Weights of a small class-conditioned image flow-matching model.
Model: 13.7M parameters, 64-pixel images, arch uvit, norm layernorm, moe soft, num experts 4, patch size [8, 8], width 256.
Training: 7900 steps, batches of 64.
Data: trained on rendered dice on a table, 72500 training examples.
Rows from block 11 of a small class-conditioned image flow-matching model, named by matrix and row number. Rows with one number within an expert belong to one neuron, the router's apart. Each number is 500 + 50 x the weight over its row's rms, rounded and kept within 0 to 999. All counts start at 0. Numbers have three digits each.
Before each expert's rows are labels from the 100 images, of 14976 (inputs lightly noised), where the router gives the expert most weight on average: "peak on" is the class under the peak; "top examples" is what is common among them. Only what is clearly more common there than usual is listed. The data: rendered dice on a table.
# router: slot weights (model.blocks.11.mlp.router.weight, 8x256), inputs 172-255
# up: expert up (model.blocks.11.mlp.up, 4x128x256), inputs 172-255
# down: expert down (model.blocks.11.mlp.down, 4x256x128, transposed), outputs 172-255

# expert 2
peak on: die with six on top; die with five on top
top examples: black die; dice: three
router.4:543534421514535431450476573517481470433399433478512458486558495484459458509479553469395539557489469487557495508477531446468621456553510429413543502465412551392491553536550483445490502475503525504468542517571464534526487433459566503538484504404527522497
router.5:378484567473513458521501474501523538501402446495523538514487469530547518577498541470557553438573571542549451468542532490441509561534567472476464537427490460536443531435486469463452525518577458531484502554710492447487469442471550488396446556560469460522
up.0:460554537525520589533527468434498453566507530462483525438582464515564500516488530437547398543579520522508435504508473544535545540470557450399568561511437479497500443523573505448443474454604468482515480509514424484492430520484486466430538532463561481462
down.0:480605486432535480491538522466462490443493481464568476653493571578478466579556561555468486398557521585526533561392412497426607487477519498566488530470446487421491455479398528467420520542524635511512537496560566540511391519564490535490432474544536474559
up.1:505442472505566598496537563502384507425545454543476505456567440465567517565483562457503510532490546505507406522473601550535458535407395603479460490568487507570523492560442592496471531469520483558540532474527483517478536455469464402535451551454420574561
down.1:507519540501563517543527515484463436564591442598458570498501454518543539515494558422541376543453539477541484448512528510531547478405437527461470470510566552563533503489500516566510543509498523523553557463449470564540540546454435412537549421378504554522
up.2:552567497573466613510517499530432417379586505474483577460539447475415414566532461510528460458459458489520492499447492492470464549476524465512472499577444534420566487466487405494475512546611575546465500525496530525481531449482470544544457496479528536453
down.2:496462469494533608484555481497480494488556529513486484558528445456532485504454582468522570533482428453532533532582594566501452472501448528534442492493501459613533424366575569536483517405433479450507446454463422496519643536484453448455429430499468490494
up.3:507502534600490496480563422533492508453489449461449541517429450491495569484522511544517464476427535483440532460503563536548447488544469574569471361537532443621498441463515477617565562545449532426485537555506517451465509516474506435509578511507371498511
down.3:494513492493525595470510555469496475431512501601499529408495550460524447513504411488591509498491410465477486477515417466453413454531422457529538477617542398480525475494489454575539476419445405448537449560537455495508541445487479517538551573525516513448
up.4:511470484483495573494531567410395463390573503437494587521600499477462472613433566472491504507398468490524545525495419473501499467448452482521470472529452514509539545526483452490469411426565464508524495568520478533498553479539462464526451489448462626488
down.4:478471492403578491553569517503491460552562474572449612512477487464509576531511544416489452531530531506501485506515533513456517479442458512547442486533550509628520449587595611571605463488488518494502517430425472526602528493445479494426557440469400588495
up.5:534440485475511584482511600428341466451542484442500570502569532467447457616460578446523475549435507502512537575503419505511507469450462438496443485520455510461538548515451454485488432438541450511521472571546491523518540478536442455516393521446452566474
down.5:513436475463602491526530487508457472552560451521412576511497478497473557531514572469533499551500512484464476552513569501475474449424429552469448483543528514612521431546532591549580510415499511472538458475419467508586507553507495495447519422495418525493
up.6:467493515620471513473545406545540476472480427560522534568434448482534592543510477488546499472464507423498521466512590619563520428506485515491528466457517551580524538486556500480435560534476577440479478490530511506570513461489539427479468515562541536582
down.6:565495482488472469454414539421478565526491508468476482366491523441470499484530466556519430520408503496453540536502438480532490522518436541459510435527502421463532480553520444574536450486452462438472518485490475444476509428474441557497623502480399535410
up.7:415635527418469478531439443420574568505485529502532474483476535545427561441499426435518472450566544534537486541512471484477448511527631487447475581485509525421511546387425472369466501536519528547530425575572454471537492550568537571498428516530582512472
down.7:528469476525546529521564527490469471420544548478477452561516495423487486471443665555511600490440483554568558507528488526544580477436429534522523490459474495526546476560526470518521505472473568448522554394506550584618538544490463434592457465505527514524
up.8:498488543468510506499543475441552472495422444473434475453464390528562496499471470374573387482533518450478560506515554535536512447495530553371520516510515427511476524474563525489536524461548412507450433472523535486593464572522515528481500506522534399483
down.8:498513451472432429442445483535496558432469598459535546511478607419460471499577497619483490430427540503395494565493500540610502519525462549549473529485518530513493559597498478575490470524456538507472575502557533586556587490503451548471544456492476582477
up.9:500505507474576427489505403471549534519455421515534446540465479550472610476504480432467522440494508437517522592588550513445488430552518492428462529420471513504461598462486551421463498496500574469488522538543515479549511495583539542540407543512518463568
down.9:549487502524466468492501526519461535465494541436513468440516550407519509437477582539420576573430533488418586562509550588524539551517419564517530486477509478506514531559517429570602438491448440401467527477498510455556565494501397512583540438485440502550

# expert 1
peak on: die with four on top
top examples: dice: three; white die; pink die; yellow die
router.2:518423489483413493382484436455521532516467536516541545590458517404452474562458529440506592453440450423549502512529507559467539458540527402527475470450465506580443562508516531476466573423514529567438613553504581495555589505603544495520409483526475513427
router.3:534461466483504510430405540523521436499525520443562576515498533440521423549504456488475663558538487484458516494546526418551488448539503381425494508495526598498476539548498538472461496481519564564455554553556551484506612538451517462486411509439485524475
up.0:513433476517468532457563438533454522558484508414537462415491523510513575546506429555619508506494564557431496484454408564492483492527526492553555501518503397410462496514478517426523489526549476506477501443557502531486442555497543500468490635594509495483
down.0:470473503538465496486556448478553502515472502457534465474546506496488525515521455451652391452553462438460500482518449546520540393563570464483486488453580489519491456440439467429508546453490463592518497520535616524546449538566522486523490569473604496536
up.1:432519515551478555458469489420490489465557583546511459502579451518481578537429465412502438483465559476539428501525466552499497500517505421473440554509471476445508421500455560490509406514589514523542440510519525477510528541466537498517511490528470440488
down.1:473491512557452486467566440471553449482514503502474466506524494446494515475542479403575451480491450401473430500497524514491574367612482391485542501504540498528454445466470513482533499488502534562478449475510506484548593500537575480545416545513534436503
up.2:507605466517536462483532616477439493462559443545491560440536478423479438438525524490475456494447459448431485475451440417414517439402535474456495568553552487480538494541429467545586457508447484500490510425449505491550449564438462491545588493477502519478
down.2:449479522463560549552527409567535463541444533514493481539493483534585535581428411538524573447554527548499460533512661607500468547526522474415488493475543514486498521545541573519446532524542471577512500507510510494434501535494506538509440557533501448478
up.3:493507521448522553533460503579471447483552475539547523393399553479549437446584461515530562550497530474405458399482530458466502441414450494569420496605551598517511476562474600591531555580450612608544538536518490467459551505494468400435453442482465473506
down.3:424503480576482513527533542543517538527420552434506454510514477460491548556419477553535547464479499606564464539466483479492466556523462566472521530426530448547459503493454498530477500472557462429521518435521545494497480580468470534466435555570529542556
up.4:496505487528473594505517467464440566479540616445461483406518492470510566510374482457535453503511587562538454515489449540506522446526490453489435539461516482461451481569474605515588381431576501521527496491533543440554463621437520479482509542527483512509
down.4:502466557513523520432595498499518497449504470511513466455538453467524496495504507435591480493534508501427465514558457508547560383642555471500527467506559512569433513532493543454573523450536492576473505464561537514541581496527559411526435531535520445518
up.5:495461489567477583440584486456517458491503536475458490423537445482469522491434562489482449486448608502499426525477522483542537514475462479452506551503473470482480441568474583546588487440519510501569483512548533417544487621498448474559554490480511520512
down.5:488537574492516429435521485553570571472482475521528455515560467442518495443515433435543507514524469483440457456510462504517520452583570477404461475539556456613405519527465508477555496476511487547483471542538552441517525495493587453527444549541570421522
up.6:461382524535459537452473447445489582561443414452508487480460554455506469590497496481640502478450526569479443564536477486450411485534432489529523532513477410563476535556491484490439529475481506488405543476503509466422513498565537483491455493592537558472
down.6:544549551418567525531494601598508466410564615559484568484559424527516450426444491589424490577502497450590497496495518473545516455422484488466482505542537547459594522461477466567571458588503446491580479516498445483564489489444514452586475432443458517452
up.7:493486470528472560475492484509478512448506557469423396445577457557445521581399449406523425488520550489492483549506456510575504539549537453523502542519498409494505471531500583448547399469573539500461465486578535454535507506446503527492537547520485518516
down.7:439429492556459497424508457515563520488461486490556488478528532480476512433544397513582442477579520450429461497518534515452514453558510453426510493452572466539435497520497565461488547431541557573417549567529573463542454482522545549517413619531533454467
up.8:519600465541540557571585510521498551495553538531483521394503502403480470452497467505502444503465494478540482518471509460424425532514558493428502635520497509376537521559475504552573472512534504568552453508501466463478447558462498596505575444430523492447
down.8:433509591494570599483496516545456439478538509512550540494498462513565467575513454498528573504538524494495461435564591572555508501490563439399469478528548525558471463539476626501496525506529511580505512501515511533400612513466579435466425544500578442468
up.9:490443464419523480582456537538578503462540556464663479458474611446536453498480463500418581531523454480528527554472577422413434496514568462471498584535545523482477548476533564500487509506570463516511480610527433418484542541484576453400398451488510492411
down.9:516536490537562545553589560500461540498436466439459419481515402420437572556451535514550488539450544576495532499489473534541561558453484520566486458522432470503519508509418497557511477519483519420518536381493531533482455552555439442457547480496462588609

# expert 3
peak on: die with three on top
top examples: dice: three; blue die; purple die; red die
router.6:528528482478492569536500453540529481312448422549480544470483493475513475561506400459496503487455454446470543536477515595525518481529506519546470546601471452487522530495448538467515541529480560518459513487751525470457485459510511415475487545518465472535
router.7:428470527557537506494528498410505473532558483587500496472549402508526515545460463514533528480437528442584450485482524545537493549550442476527481562547422507540522483467517493489476562553443510490513573411568487450430567424538476442434517478572486476455
up.0:475499491459567457488513511517538395429541541506497418636545452521478469518414528526453502499483453513570610494556510453610523494481551516480476460487520530515588512430619481462517528480452558485515498531479549486542572503491489453544490486449531472485
down.0:452579493443508462528481588486506465412578533610507554465573505488527465502464519454463456534453442474446492433496498525464470506469605537516475487579593527522532523458511490514476444522485506465425569524481469454485536583504497476581560435438515477490
up.1:508595505514491587542516496507492439563564535502481588401513495476458462522526470503511460455476516465544399462447481446435493483486488428494480598508417554439463456522492546459475474472540558538520552512442560438463530523570545565511514450522551515451
down.1:501416425477546476508571507532470469517381478467493420577473479450538575544484548493550555489524505574588525583480488539497576495476426432581567516426474455458510494550473515508516553511419514412485500402557503494493513504534486477469489452582522520613
up.2:430473520492430474472430518513465477613507557412474553502444540503486551447567582441539502462537564504431496486542545446502451472498513446422449486488534514476409518598531589498478516475511438566519531570439550466515479600449558575440452517441599426488
down.2:489475535460520516486482564519526610565531556404578467475506576499448400435415535558428634568590478523551485504496524426461425447487513484435448458524487515574434538446465556535501474509531467552504516569409471492565555476518518528430435418466472540499
up.3:511460411476552529502441603429517469444470534521465506470583451504473476569449511512428483575463466436533443547423449424523538497432455529506473508559390493470556436523460508495442412436588428484603543589503464480533514460402497489613504468468446597525
down.3:531559560564552566512496547429443453537557460472458480492505463523521521502496580496497467598518537464469499441510483509576501444446463570411481510552509600563545415535525493508484475473548505487500513461404507557536507608436412472525509483352490483497
up.4:470470438496544487530538485484569587515491473512529493514414508441495436505468510468465524477446427455527594515508557534522490444488501625408505482494502561567507484485510536519488542470520478476553440520444495469627447507482548446517499486506541556616
down.4:503445515473516538529496571548463524462523474443430461462503479560515488459495531400485486491557492578554506479539376438511558536456459428554607458470452494523538489505523505512603530441505522491561513581547539536562445483406508536587507542431589584547
up.5:543467477456553577465512461468479465420482436538504518566545475557474485516512534483423495543493498427477480551457529471529586482432451519545479496553436523438552561474439563374435427433444489472539545566537434550513502461496476478593474512476425535517
down.5:486484435599459556512566509418411502672561456552420612535424526448500543508447604480533532478444487516489535533570534504533470480490426535480493450461479567540505441615539495575539505435458473497460494418446525536552515541445468490466549439408564543463
up.6:565464556486463579476489480574493431490519425514495590435451494523554445519538453399491490499531539491516498490479477453443423513442480427506483519552504474491533547580529576446543524395573437542542537605522461508495572502441562482575462477352550520499
down.6:550456553538539555512519408481469484581467437496414524599503463499475552481518484522509458591521503495465491562531643460568476500536465533449472517538557536559508416525539529527476557532539495542553449496436479538474544514487412475473514460394493388408
up.7:460543558455562446527525520589510573511514511527495494548481531491459504473496510442452509506501462474400495503478505496488473485486600560458453482582642502478493485433485478483569483512528473529485437489562477516576412546422522495466509577491419569541
down.7:467540518535504541515419578553516605492541525481526475417528614494574448461431413465473495475559444541610490460451396473384431468436480420494457516537515433464496549436447470504499447468500458460533476555572438466462442409458536610588428533464565569469
up.8:477522532464500401456468595507492553636551428421419510504430528508474542468525663485459493492517551469412576455463509434543489523432485521494430474595564548575420467431448500580565519523469450484459468465459520505483450535451488440517503505465444421584
down.8:473472530514523472526471497456591621579486587443575556489505550436496521411438440558458624453563477618647472615518462533408454466474480494474503492472500499517434547465520559468437461446530471429494412483497446439481499477520579555412441430547488562465
up.9:571573514429451548573518504517510475531527555503473539456513533510487444516564496438446446480527473526525453404447450462455535483464478434499549588562422535415501482520537497444529440434562521503553521561507559423469499516526499532521532461502525482505
down.9:500431451450526503538572521501543531493424476469505447657497449431497524543476509563521537492553462590529511602461468489476524486476463493527582486384478398547495499493480484482456523540480608398497427467539474561479559553483455524460428500540504525620